config = dict(
    encoder_arch='gmlp',
    model='audio captioner',
    time_shift_ms=100,
    encoder_norm='layernorm',
    encoder_layers=10,
    decoder_qk_norm=True,
)
Rows from block 6 of the audio encoder of a small audio captioner, named by matrix and row number. Rows with one number belong to one neuron. Each number is 128 + 24 x the weight over its row's rms, rounded and kept within 0 to 255. All counts start at 0. Numbers have three digits each.
After each neuron's rows are labels from the 100 clips, of 14976, where the neuron reaches its largest size: "strongest on" is what is common among them. Only what is clearly more common there than usual is listed. The data: synthetic speech, music and everyday sounds put through simulated rooms and audio effects.
# u: gMLP up (value half) (encoder.blocks.6.mixer.u.weight, 160x128), inputs 43-85
# v: gMLP up (gate half) (encoder.blocks.6.mixer.v.weight, 160x128), inputs 43-85
# out: gMLP down (encoder.blocks.6.mixer.out.weight, 128x160, transposed), outputs 43-85

u.51:155158129151128075096098127158099136121125085112139140138107129116129138117098159134108137136095118153126138166111103159166124139
v.51:132137121127122158140130127122086112112123086120116117185125120143151127128090163128130134133087153115153135111091126126135151092
out.51:148151165116145111114153110134105111121146119085096109165147115096103126068123175145117164083138118144167113128150090094133115130
strongest on: band; telephone band

u.158:109106108142147129149127112155141150110112123152143151099114093085135086151117099146124127131119118138156151116127145128121090136
v.158:141144110132199146108126126119146169138118144101087127176120100149163092161125133106078107099151099156123117113112107159091150148
out.158:104104146152102115123086097089107122090138119155154150139140161126159107133136096126110098106130151122174129110118131126113153174
strongest on: band

u.62:120155147078155126097156125112083079122146122121102087179140142109124109092167155146111159110159123138078136116176157108123151142
v.62:092165107125087156105169137105136101136182111131126140162119162145147127155136151160119097116126113129103138111143175147080139132
out.62:118163106096178107161129102113100091115144111125092161161130138117132081098120160108119102141128121202151133084092146113163130129
strongest on: dry; everyday sound

u.155:122108116153133134103115121108130111111124144098108103148089097151114113109140093136093095046130150144155116144142137119076138147
v.155:146099130114131126101121138102135156171147118127075128143099101149121114124131137118114138084116105125171102113118155123116107123
out.155:146119140117121167177127113083114133155142128138124127127100167119129138124147135163132121155121140088112158141152096107181162134
strongest on: dry

u.9:140139116078162102102160164156099150147115141151125150107143143139108129151141122110159145129167153147128100160117088110134153123
v.9:090155091170149113144136109124119114151133103157134127092106178129153134144121134092174141145127143145157112124076140128130114090
out.9:179118083110090133110100178143124121125131137120118095141095127156129059161109120126133109102126102140152141128141158152094131108
strongest on: band

u.28:084139114171086089191134120153174154132133160103118117088094084123126158133144153112126148122122105144113133123142110110111108138
v.28:140127113125185167136126173112094129112190159148140111124153096158121137132127167109156136120109117155101108187161111146136100143
out.28:147082106131137135083129119137091095137108117129153130157137112116168140147183117077132092103101128128103134168154118117103148145
strongest on: speech

u.76:098102084131167111148137161131110141133137128110108106088109173159129146172137131127073125145117138103126151138172151116118106138
v.76:110112146119138135141142152097144124117145155130130153136107091101145147103085137125097128098088132113133142133194088097103095077
out.76:115145132136102081133095115129120172110155079119112154113144153171131119138118144092103131141138156154147119133109109130134132076
strongest on: dry; speech

u.121:165141143103082113110120168156118198145124136113162105130119144121169140125153119094151134119124115147146115127123106141152135094
v.121:138138113103139116129133105125092181120105149129106092125131151138149158156091117105141178100127137102148097112148083108136121138
out.121:145176181142121133129151130132148118092123138109110103138145160123107124099125123139142110120143111103096131139136119167149127126
strongest on: band

u.88:130132105114169129099161085102107121112120119100120177148104102119114109106131116102183120088125133125117129137145146109137086132
v.88:097116161135098137139110123081137156158163128147096140119116135148097160089118120153118122140152134140141097097118097120139133174
out.88:099148111144118107145139117116166097115148108108141135110096117142131122097133178123166182096168158097108149161077134170118151114
strongest on: dry; dropouts

u.132:111096141122159113156123184115173131141167136106155143123118160144130056151142088174141139096115110130148154126148170164104153130
v.132:146091121140100135180145112146152142147128143108139118147142130122136159114125080148091129109146132129126136130111134115114121125
out.132:123136142122086111117153100155115155170153104171106127154130113154124127159157098156117113109173112102127160122149122115106129078
strongest on: dry; dropouts

u.23:115114129150172118117123102137095125146098148163090185124142125136121143137130114142110168097100115150126110134148122142111157110
v.23:095150084159138105136151118128115115162123093145131110104091152121142127118122108118136147139142149162176134122071125118139118112
out.23:104147083118081114131134127109137120147143095085121127115112136155148108135103155141111144153172091116131140114176117130138109077
strongest on: band

u.105:130142108161157108097139148100110145109116115110153087077114135081122155153110096109085157127153143107137149134107162141170152138
v.105:129131100152139131153105122127100172125113161113126072122153133103135128142101093165127144094118126153103141125139139121148109135
out.105:154161112115151066141149148143162105089132110084164126154089111154087150131111115092123121135146133131122146149109126142117135135
strongest on: band; reversed

u.115:108130140122115116147139107085168101138139151103109136137142163090099137097127087122110122159135128112123124124118139101137121153
v.115:135136117129157152122124125122139131157126101118132121127137164098113134116157148128160146134119106121118129131145170122196168161
out.115:167128144131125106120126129167139109156153135129129124152120115110169142099132138140167170126178131103112163121098107067125090117
strongest on: speech

u.77:078107117185113127142125138122125150150122155124123109134131105111094138136149116113129077132106068156116160139122154116134152146
v.77:172136131140114147141138156115095136177135116131120114145139146144138166145092131096117125122124102072116143188115150086140107133
out.77:088165112148169096095132159139081156132151134134171152139099135126175110113120125145138110114109141132139104165101136111129180116
strongest on: speech

u.124:187137096153126115112116162098164146127129155097124129137102172134127102134128116160149147108146106138128099100133113170146138124
v.124:141147123137127129120149102134134156132100123140097079104103117165139119142154141126128160128154118147086114124127123174144135086
out.124:125118098143173140145105122153106128128114129158103114166081106153149166177088147131097136119081085152161140135106140140138134104
strongest on: dry; speech